config = dict(
    dataset='strings of digits, spoken by a formant synthesiser in many voices',
    encoder_bias='all',
    decoder_norm='rmsnorm',
    decoder_qk_norm=False,
    decoder_dropout=0.05,
    beta2=0.999,
)
Rows from block 2 of the audio encoder of a small encoder-decoder audio transcriber, named by matrix and row number. Rows with one number belong to one neuron. Each number is 500 + 50 x the weight over its row's rms, rounded and kept within 0 to 999. All counts start at 0. Numbers have three digits each.
After each neuron's rows are labels from the 100 clips, of 14848, where the neuron reaches its highest value: "strongest on" is what is common among them. Only what is clearly more common there than usual is listed. The data: strings of digits, spoken by a formant synthesiser in many voices. In brackets: how many of the 100, against the usual share in percent.
# fc1: MLP up (encoder.blocks.2.mlp.fc1.weight, 576x192), inputs 32-63
# fc2: MLP down (encoder.blocks.2.mlp.fc2.weight, 192x576, transposed), outputs 32-63

fc1.310:460612484552453586488468391455566445570488516535500550499439415560554408593491534499432507515517
fc2.310:553408484387518502578501448524520535466466516459483451469565502437498485462473468502510464552388
strongest on: rumble (57 vs 12.6); pink noise (37 vs 12.1)

fc1.122:502512483533545489614633499425575555489502527517473405462591544439542537569471606525492537466540
fc2.122:485508529529485523410505526516504453555519416507530481506515542527453430409575502538561537433389
strongest on: "two" (77 vs 27.1); number of digits: 5 (40 vs 19.6); last digit: two (31 vs 10.4)

fc1.478:503527457463449509552441315454546516463452544529413501412501439433526458504460477573432487576533
fc2.478:526480563504502516524461454536472560493381515534535532540516492514484474539482559536506544552578
strongest on: pink noise (73 vs 12.1)

fc1.474:532513461487466520553441350464521532486488530519389509390477418415540501522443479582437482566528
fc2.474:532484580482492519517457436550478558493356538521551555558492492518516431576535541530502553517548
strongest on: pink noise (76 vs 12.1); muffled (low-pass) (29 vs 11.7)

fc1.398:447541442475510547588441334448560514530388578486434518485496388485532424540503530478430479539568
fc2.398:515465537454537497541452448502462567483370495500530498500527506481469494503498548490525517531561
strongest on: rumble (74 vs 12.6)

fc1.34:442503481437413474449494502608509419471415566587506543522398441406558427552543531499494555461494
fc2.34:455448482487483476460407447511419449522503421509573506517483444578448448445474414392494470403465
strongest on: "eight" (100 vs 25.7); first digit: eight (98 vs 9.7); number of digits: 5 (54 vs 19.6)

fc1.428:501491393494491502510425480434526464580512524544454466449423441529523484555575539510446634512559
fc2.428:507518514481612512523512485467458546483535495437431546520504462446561588470448472499439503442445
strongest on: voice: child-like voice (66 vs 24.9); "zero" (64 vs 26.6); number of digits: 5 (50 vs 19.6); pink noise (45 vs 12.1)

fc1.97:508552481459487539547564406579582472592486597550463553490488458483541484559488520507504485508568
fc2.97:471512562495487440466424559512491463550473454591570588570427483476453478451495434412473529461476
strongest on: "six" (79 vs 25.6); first digit: six (65 vs 9.5); number of digits: 5 (52 vs 19.6)

fc1.76:518539526413443585578485486510524493527444514454525493467554498455504508553491416539555539606508
fc2.76:510552435499603512483545593465558442493527434528518435561521526460444520472442492409513521457414
strongest on: pink noise (73 vs 12.1); voice: child-like voice (51 vs 24.9)

fc1.535:477551433460480541578423331466545498494377603510413493465521380456544422518506532498439459545570
fc2.535:520466548459528496542461452511465576483375502507539507512523507475474500512494552502530523531565
strongest on: rumble (77 vs 12.6)

fc1.85:482520572530494528475375453584542427516477585632558611546420506573475462509530525540467503497529
fc2.85:512460474481506474529585597513428534412549480466486413510564541500443454393487443469536457442472
strongest on: "eight" (97 vs 25.7); "zero" (60 vs 26.6); pink noise (37 vs 12.1); first digit: eight (29 vs 9.7)

fc1.567:520551450472518577497494497494514421556542547462491462520429471501566507606572581452525489415426
fc2.567:500393440579550444408478531499434528355561438435476534490499552465576509452502526495413488503404
strongest on: "seven" (100 vs 26); last digit: seven (61 vs 10); voice: child-like voice (54 vs 24.9); first digit: seven (45 vs 10.1)

fc1.344:502589429456420553506479464582492416477450614543449485555497457448600499601542520504456553517469
fc2.344:536572396594538508581494478423526512443485564509529459495524459579573534485496534483497478541523
strongest on: reverberation (88 vs 35.3); "seven" (70 vs 26); first digit: seven (36 vs 10.1); pink noise (32 vs 12.1)

fc1.431:533470520490485546552533385478499547486527531541400525391469459402516520536422485579469487520550
fc2.431:518509557489432506530469408545479530510392550486506611556517500525554423597507515493497587469555
strongest on: pink noise (65 vs 12.1); white noise (30 vs 11.9)

fc1.237:502523482524459604529535518527521474533549526444532487608446485549549506585552569456525521392478
fc2.237:479514499578591461457445460550483502372471488442457624502505475524521464487529494521389515491433
strongest on: "seven" (100 vs 26); last digit: seven (66 vs 10); first digit: seven (38 vs 10.1)

fc1.212:493535472501507549489548525534550431554440526603549396512532532553497489606596580506478512541554
fc2.212:493457517471454414401419549539444399455430414499505493474483472541455436439608513521420566421527
strongest on: "zero" (100 vs 26.6); first digit: zero (37 vs 10); last digit: zero (36 vs 10.3); white noise (31 vs 11.9)

fc1.229:477566473499431552509535418566517471521440584495501506510513426479594456634528503534470490480535
fc2.229:485551441471509488506469510490545533475461532478420458513520467408585555495433596503552578444624
strongest on: rumble (54 vs 12.6); "seven" (52 vs 26); pink noise (31 vs 12.1); first digit: seven (29 vs 10.1)

fc1.443:553522457449473491565406339474577496489414528501430484466585424509526446510520524527461434552538
fc2.443:542451562475542470527474496517476580474421491499521498463561509455477534476449552507536507549561
strongest on: reverberation (87 vs 35.3); "nine" (58 vs 26.3); "three" (52 vs 26); first digit: three (35 vs 9.9)

fc1.362:482499497563456505489518532535473509493586529436523526525409475489558518594535568460534546430464
fc2.362:505468470568544442447482448558491482383442420475450567521499497474493481491534525509383538432426
strongest on: "seven" (100 vs 26); last digit: seven (59 vs 10); voice: child-like voice (53 vs 24.9); first digit: seven (44 vs 10.1)

fc1.247:517513512478400499471471444544495467467549540504420562554487432487581431504436528443467426410540
fc2.247:507579481541543512498543505461491477586559477496463472392584502533502546441488510506476551550524
strongest on: "seven" (63 vs 26); voice: deep voice (63 vs 25); "six" (56 vs 25.6); first digit: seven (40 vs 10.1)

fc1.228:502503507564481492528517403520527405512488530618503627502456458597490405531565496534438485533465
fc2.228:526460579546527479482544512553479477416549485628539567551467534522439466433509438473502458515413
strongest on: "eight" (99 vs 25.7); first digit: eight (46 vs 9.7); rumble (40 vs 12.6); pink noise (34 vs 12.1)

fc1.354:465518412530464520564490383463497524572421554455391480476404361484566488503463482493392503533582
fc2.354:490500500441542547544464451557506530503438568585460578563502427511523444544551532550509545459531
strongest on: rumble (58 vs 12.6); number of digits: 2 (40 vs 20); pink noise (37 vs 12.1)

fc1.242:558543477436439604499508476471529454569521551459494481494571454534511426556467480527519479524554
fc2.242:412473447537551480518649450553543509544509510417481489444452493460555502492559536427502423459550
strongest on: "six" (85 vs 25.6); pink noise (67 vs 12.1); last digit: six (43 vs 9.7); number of digits: 5 (42 vs 19.6)

fc1.274:489529451538438499527554480457504486553452548549446565494403424469548530532468525546472556476516
fc2.274:552532444433563590616565573446510591584509509451514395458579539382550550503453476569639488471432
strongest on: "seven" (100 vs 26); voice: child-like voice (58 vs 24.9); first digit: seven (49 vs 10.1); number of digits: 5 (44 vs 19.6)

fc1.290:485523448380461542519503430459495394594438444443453476551418437545502506569601440452438496498454
fc2.290:507409517455519468464529563515444543413541404434512529548487574489430482384551479456433513473399
strongest on: "six" (100 vs 25.6); last digit: six (58 vs 9.7); first digit: six (45 vs 9.5)

fc1.282:490554413467455478452468463518470410559525561483458472469476484496571572587478493426476503429476
fc2.282:494512468464465494558539542450489474569574425378492408415563504496457481438495406484577460431487
strongest on: "seven" (100 vs 26); last digit: seven (69 vs 10); pink noise (36 vs 12.1); first digit: seven (36 vs 10.1)

fc1.78:523565456554445490487413476433530464529490512592402533471417462487506524535382520528348466519545
fc2.78:520496538501480499549517559534554549467498556543500482433586542400486569393399543576536497537549
strongest on: "zero" (100 vs 26.6); first digit: zero (73 vs 10); voice: child-like voice (51 vs 24.9); last digit: zero (27 vs 10.3)

fc1.345:500491438348450544485472439512495429523477454428479402573521429532513453571509422463516518414409
fc2.345:466430506446533420470481589424455572435550440501485513493513512498457491392538504500442533492467
strongest on: "six" (97 vs 25.6); reverberation (60 vs 35.3); first digit: six (60 vs 9.5); number of digits: 5 (43 vs 19.6)

fc1.529:558557455503462532479557396545523476540463632518529533483460409565576498566538474508474458502513
fc2.529:528450498427526530458455611597491416480480476492450479548486528521512516475554494566488493477505
strongest on: rumble (52 vs 12.6); pink noise (43 vs 12.1); whispered (30 vs 5)

fc1.100:513476434448423528481537459596501514536480539535478522524509475472571430605538547484451446412533
fc2.100:543555506518482514466495547563465468468544501492510461512437468540502537518441447461561513360645
strongest on: "seven" (100 vs 26); number of digits: 5 (51 vs 19.6)

fc1.238:543588473512437619497565494485541444547558540480472414515587510494563451576512539488519509513469
fc2.238:478509455456483431474525471483463543391466511418498428453571567398521551509529506438520434567362
strongest on: "seven" (71 vs 26); number of digits: 5 (65 vs 19.6); "zero" (55 vs 26.6); pink noise (42 vs 12.1)

fc1.172:447543513504465595436427386574547395573444523496501557520461492570513447528498360535420488494466
fc2.172:446331538447513383375448568447431499420513378487542456507464500508372433430518518427533426493510
strongest on: "eight" (90 vs 25.7); "zero" (59 vs 26.6); number of digits: 5 (50 vs 19.6); last digit: eight (33 vs 10.2)

fc1.328:478548506478503517560606456555585461615496623536493538440473452466554496507560502534514534489542
fc2.328:435443447505486504502423528511509531480535479557480525537431427474494456494464409475525363384405
strongest on: pink noise (66 vs 12.1); voice: child-like voice (50 vs 24.9)

fc1.415:426467464546401538519568475527473494609442521481451522494511396491500445617481504495448568528566
fc2.415:475445492371456494483510571426465472478512461508427398507537427412471493484441435477593576399420
strongest on: pink noise (49 vs 12.1); rumble (36 vs 12.6); whispered (29 vs 5)

fc1.510:483526439563465503443545518429493517492446530592557421445527493513514507567570634525477475510574
fc2.510:490417485482523490400459525528470449519424427469507520522456488499453439444584476510437486414546
strongest on: "two" (97 vs 27.1); last digit: two (53 vs 10.4); thin (high-pass) (38 vs 12.4); first digit: two (30 vs 10.1)

fc1.143:493426547453470544424605466537489497585500447545493559629528472505479459562472555446494520468484
fc2.143:471529498546535513504537507418484513505433440520517470433461459499498503412500558473534523497475
strongest on: "seven" (85 vs 26); first digit: seven (45 vs 10.1); last digit: seven (41 vs 10)

fc1.396:541570536541526522492486430550547505486524573501561528474460485531538481528470490527469507493550
fc2.396:553396580481548489424467585509430446453490418439614503435474455557419497455512450530618453577530
strongest on: rumble (62 vs 12.6); pink noise (33 vs 12.1)

fc1.270:551605493453564597598545513580534416551523611514535491554475549522506531661573500518523427573466
fc2.270:539509467483569416605505483407490621412519494475433482430465565440513520448460447494428454522466
strongest on: "seven" (99 vs 26); number of digits: 5 (55 vs 19.6); last digit: seven (25 vs 10)

fc1.16:510595513598548558544509444478521549562540605567535552461525549594524508545473492546463533592546
fc2.16:507453570519522400471536522423451456433609471431486536478561446549463510380473455425531467492500
strongest on: "two" (75 vs 27.1); pink noise (39 vs 12.1); clipping (25 vs 8.2)

fc1.38:443540412438511583507568429427545478548390588540423507505416429456520496573457474580445501540492
fc2.38:545532518475565551508515664537522477562552512479480449534532579428559533471537538521636504424540
strongest on: pink noise (55 vs 12.1); muffled (low-pass) (43 vs 11.7); thin (high-pass) (31 vs 12.4)

fc1.81:509535524497434541467489412555520471528565531516462579591469442553622356578585558447436491422547
fc2.81:537489434473527477530491540527504498554560483416545373433591505475549501471523530486609510506507
strongest on: "seven" (73 vs 26); reverberation (66 vs 35.3); rumble (31 vs 12.6); last digit: seven (25 vs 10)

fc1.216:469559431478547563500525509433541430592499543513497476540432444546542523577562585495532461428537
fc2.216:488434441598560477457493501536440550436508436453453570489457549467544524454478533499402489533403
strongest on: "seven" (100 vs 26); voice: child-like voice (69 vs 24.9); last digit: seven (54 vs 10); first digit: seven (42 vs 10.1)

fc1.434:492526447512485500485489479439572425565547596629466486399495455531516502542550558536480509543506
fc2.434:491539533420569495483545530505461510491505521434485527516436525354523508480540471486484454441496
strongest on: pink noise (44 vs 12.1); number of digits: 5 (41 vs 19.6); white noise (30 vs 11.9)

fc1.101:509476486451458489551480370464493513480479532517404503394497441391513498510437493636475515526539
fc2.101:511469589481479518517414461590459508490400512540536553551543501520494456573496492539536603552549
strongest on: pink noise (60 vs 12.1); white noise (36 vs 11.9)

fc1.113:473539459480493547591464345460554532514404597504407534432488398429551458529497529514430480538574
fc2.113:513465558450527509540439433512462557483360507498540523512513506487474493530491535510529520533567
strongest on: rumble (63 vs 12.6); pink noise (33 vs 12.1)

fc1.275:555557459528465504468444453510492431582492510564503519534407463509496486581531526465394517480520
fc2.275:574444531458471490522581488577483502465532466445492468528547519505454440422482450516466510427455
strongest on: "six" (98 vs 25.6); last digit: six (57 vs 9.7); first digit: six (45 vs 9.5); pink noise (30 vs 12.1)

fc1.157:438470518522452499494475469529504528482549555511452584575497503530612486605421526436468544481564
fc2.157:585462526525426457439450517541469486411509512433529526587478508528560482415476443478536467443559
strongest on: "seven" (61 vs 26); "six" (53 vs 25.6); pink noise (39 vs 12.1); rumble (35 vs 12.6)

fc1.11:544520483441461496587509368474560512452451553531437510432576489440530480504523494597482466570499
fc2.11:514431594490531472517507515561463538458405495527533520515528554471444523491458519548530468576521
strongest on: rumble (37 vs 12.6); first digit: four (30 vs 10.4); first digit: five (26 vs 10)

fc1.323:455463438582564514535540444451474558457520484565463418408568530490517569526442558497415481495508
fc2.323:500529479619485489488509506448476577497534469506508485580546525456470449425499574504499523520433
strongest on: "two" (100 vs 27.1); last digit: two (45 vs 10.4); pink noise (32 vs 12.1); first digit: two (27 vs 10.1)

fc1.348:508539376495470572549512406480535467483401525523435468489427434441570517576522519561437490503479
fc2.348:498451474456531497524474454562531531463432526487513518636543525579557419520565552528498520464499
strongest on: rumble (75 vs 12.6)

fc1.2:535574460523481540558472449437553444562428482679444516517456507532559540566490496559407489526505
fc2.2:560492478433458535436611517578529444554569475378457458542522470398460471530452444454458534495420
strongest on: "six" (84 vs 25.6); pink noise (69 vs 12.1); first digit: six (33 vs 9.5); last digit: six (32 vs 9.7)

fc1.459:477570469476427448507495392491566461488430584602469546499518473523597459584485544553426454538497
fc2.459:536421464554533457465543575544463523503503383495505457568414560468516491496536625466423524387474
strongest on: pink noise (35 vs 12.1); rumble (35 vs 12.6); white noise (29 vs 11.9); first digit: nine (26 vs 10)

fc1.441:481544518465463506475544394539511393475405596569479560532563472579543501495539419516467517500445
fc2.441:492426595486504484410529572547478503407528455579533471537465539428400480463496470508538445524429
strongest on: "eight" (97 vs 25.7); reverberation (96 vs 35.3); last digit: eight (30 vs 10.2); first digit: eight (27 vs 9.7)

fc1.209:465533419483496501567434333467545510543421578505418519489533415540567430525526559487406496524556
fc2.209:515471546443556493516453464492458555482380478491520502493539496480460501484488541495536537530571
strongest on: rumble (63 vs 12.6)

fc1.66:477536540385484530537545509530621479610487535577511555542521474505472483500467470557499565543458
fc2.66:464511497586485488534526531508526462472469461509520474428529468440421430493478563391543441538499
strongest on: "zero" (75 vs 26.6); first digit: zero (48 vs 10); last digit: zero (47 vs 10.3); rumble (31 vs 12.6)

fc1.429:503525434518478513489481409485473453546484580484437534492529403545548455626530565472491581437531
fc2.429:514477447543596535561527533544555542503557490443475422472514405497496524443503587509570519480619
strongest on: "seven" (67 vs 26); reverberation (67 vs 35.3); first digit: six (29 vs 9.5)

fc1.285:527649459538433580492418449488563459549461600478483530466507447535562473541519515503403501561518
fc2.285:512500504479559493541383486415535591489385554572513592525522496490544463477414514487529482550499
strongest on: rumble (82 vs 12.6)

fc1.189:528541369449549540551580460477556455601476529516498453566431453514544456611588533461472447438461
fc2.189:529437522607515423521492516573499572477596431443465570515500534493484510409440523495397489532414
strongest on: "seven" (99 vs 26); voice: child-like voice (68 vs 24.9); number of digits: 5 (44 vs 19.6); first digit: seven (33 vs 10.1)

fc1.40:505587489497569558563590448465576491523509601461458519466507471489532530539523504549506478581452
fc2.40:482452502538448458454439501485469486450447496589545555522397412528511479509556516552505438487432
strongest on: pink noise (72 vs 12.1); voice: child-like voice (52 vs 24.9)

fc1.309:447539444489504541595466337446575520545401571493437534473482391495537442545507527481421509532564
fc2.309:511464536452537501539440437504460560481366501490530498505527507485466493507497551490518508530559
strongest on: rumble (73 vs 12.6)

fc1.272:497513448467484494554457326463562517470391558550416496411502425433544474496522518563438502549560
fc2.272:521483569476498518522458470530462568505366501528522545518521499493477485526477535529513552562582
strongest on: pink noise (60 vs 12.1)

fc1.98:499522449623568516548556467375497559481507495612482438440523523483506584519425610494398487516542
fc2.98:490486514641504470461516565485461555441542429590519487575582532471425454408485601544523566530409
strongest on: "two" (100 vs 27.1); number of digits: 5 (41 vs 19.6); first digit: two (39 vs 10.1); last digit: two (36 vs 10.4)

fc1.230:478487415492460483464533448475452518500483546409397529490482372475576531604464538519500531484564
fc2.230:544493531432474440514486561399415574500487464424474406479561539415507618453501524502653500529601
strongest on: "seven" (82 vs 26); reverberation (63 vs 35.3); first digit: seven (45 vs 10.1)

fc1.249:515542471496573532591584505427525487556489524553524471381527545520487581509495496574531438615491
fc2.249:482541539473401501419521581484424472397448444482453515466455519390489477487505518485548577401493
strongest on: pink noise (67 vs 12.1); clipping (33 vs 8.2)

fc1.493:511451502474514504517590502529470559454522526445467499524514524406592530527462515526550454405414
fc2.493:525492520490516557440513581498515407505531469520544513566424591574445463421516522516475440528497
strongest on: "five" (93 vs 25.8); voice: child-like voice (60 vs 24.9); last digit: five (51 vs 10.1)

fc1.358:471491523440439480472513490591534438481521574534471545523437482469582455488515437511520588428456
fc2.358:510540510544520531541563565457549531543576516479526471512461533512489565505384487500531533456559
strongest on: "five" (72 vs 25.8); number of digits: 5 (70 vs 19.6); last digit: five (51 vs 10.1)

fc1.289:445498518432482593582590445484497502586491518527407536482524420399525517570436475590488584589536
fc2.289:508431437502550491513553586549567450459577462455493424590569473517510530482534542435561484413574
strongest on: pink noise (61 vs 12.1); thin (high-pass) (31 vs 12.4); white noise (30 vs 11.9); muffled (low-pass) (29 vs 11.7)

fc1.565:489456447475413502491432436559509395562455471491435469548515415510476371546567484462382543417518
fc2.565:497394562434463432470513557474474584387540501433539522458510543475502569396474489585600495598428
strongest on: "six" (98 vs 25.6); number of digits: 5 (44 vs 19.6); first digit: six (40 vs 9.5)

fc1.548:475495433479398501579464370392541456506465540529454436436489383487454500488479517545463471543507
fc2.548:495486451511505522502539438594516496502433575477427543511433442546559487554555476567405501451579
strongest on: pink noise (65 vs 12.1); voice: child-like voice (64 vs 24.9); muffled (low-pass) (30 vs 11.7)

fc1.409:466559438470518512587471321447559528551400581502405527475524413478556468522522546478418471531556
fc2.409:522460556442516507522457449526464553478379500491514519499552497458472483520475523493517529540559
strongest on: rumble (68 vs 12.6)

fc1.260:515542545525524529510513485515563411635482546605536607495380455570508542581588539503497458535554
fc2.260:565458455502575518443576577475477486452503431506498375472553561449448461431479464511446498450482
strongest on: "zero" (99 vs 26.6); last digit: zero (44 vs 10.3); first digit: zero (32 vs 10); rumble (31 vs 12.6)

fc1.9:527592477497427555510574417595573481552461570467503485458531450458603481607487474601457524507490
fc2.9:534532436572525554561543557470588528473528531463448417454542553419541512494481646500563511456633
strongest on: pink noise (44 vs 12.1); rumble (41 vs 12.6)

fc1.88:491529417481433515452535442495545442524463607584431495480487434452582455636466542551451473455524
fc2.88:473520561409541539505526585592488488562499443505514402523462516459419512497600553431518467430485
strongest on: rumble (49 vs 12.6); pink noise (45 vs 12.1); whispered (31 vs 5); first digit: eight (27 vs 9.7)

fc1.134:513564483508489586476498492516552414539544577542429474503531540464495471522464563476483464458521
fc2.134:497559503526572479459448584557446515425495477518602440466539551532468535430546594549555531431559
strongest on: "zero" (100 vs 26.6); first digit: zero (62 vs 10); number of digits: 5 (40 vs 19.6); last digit: zero (34 vs 10.3)

fc1.171:476552435462481546580433329473552500492386609513411499461520386449543426522510531500439463548572
fc2.171:518466549460527499543456445513465572484376501508540509511519508480472499513495548507527522535565
strongest on: rumble (80 vs 12.6)

fc1.223:469481456451453531567568398512520479500481511597440507479472461455514476575488469551455516564443
fc2.223:503511482587564500521479524553515510465454526457497415550511498496504494534458524537497470406564
strongest on: pink noise (54 vs 12.1); muffled (low-pass) (45 vs 11.7); white noise (44 vs 11.9); number of digits: 1 (41 vs 20.1)

fc1.84:493551434437547516479580426438516469520501543501445471444520487480568537564507526575448489483462
fc2.84:531530558467506583521604535595541486578476490529544499497520537452511531538452552605603547409587
strongest on: pink noise (66 vs 12.1); voice: child-like voice (60 vs 24.9); muffled (low-pass) (32 vs 11.7)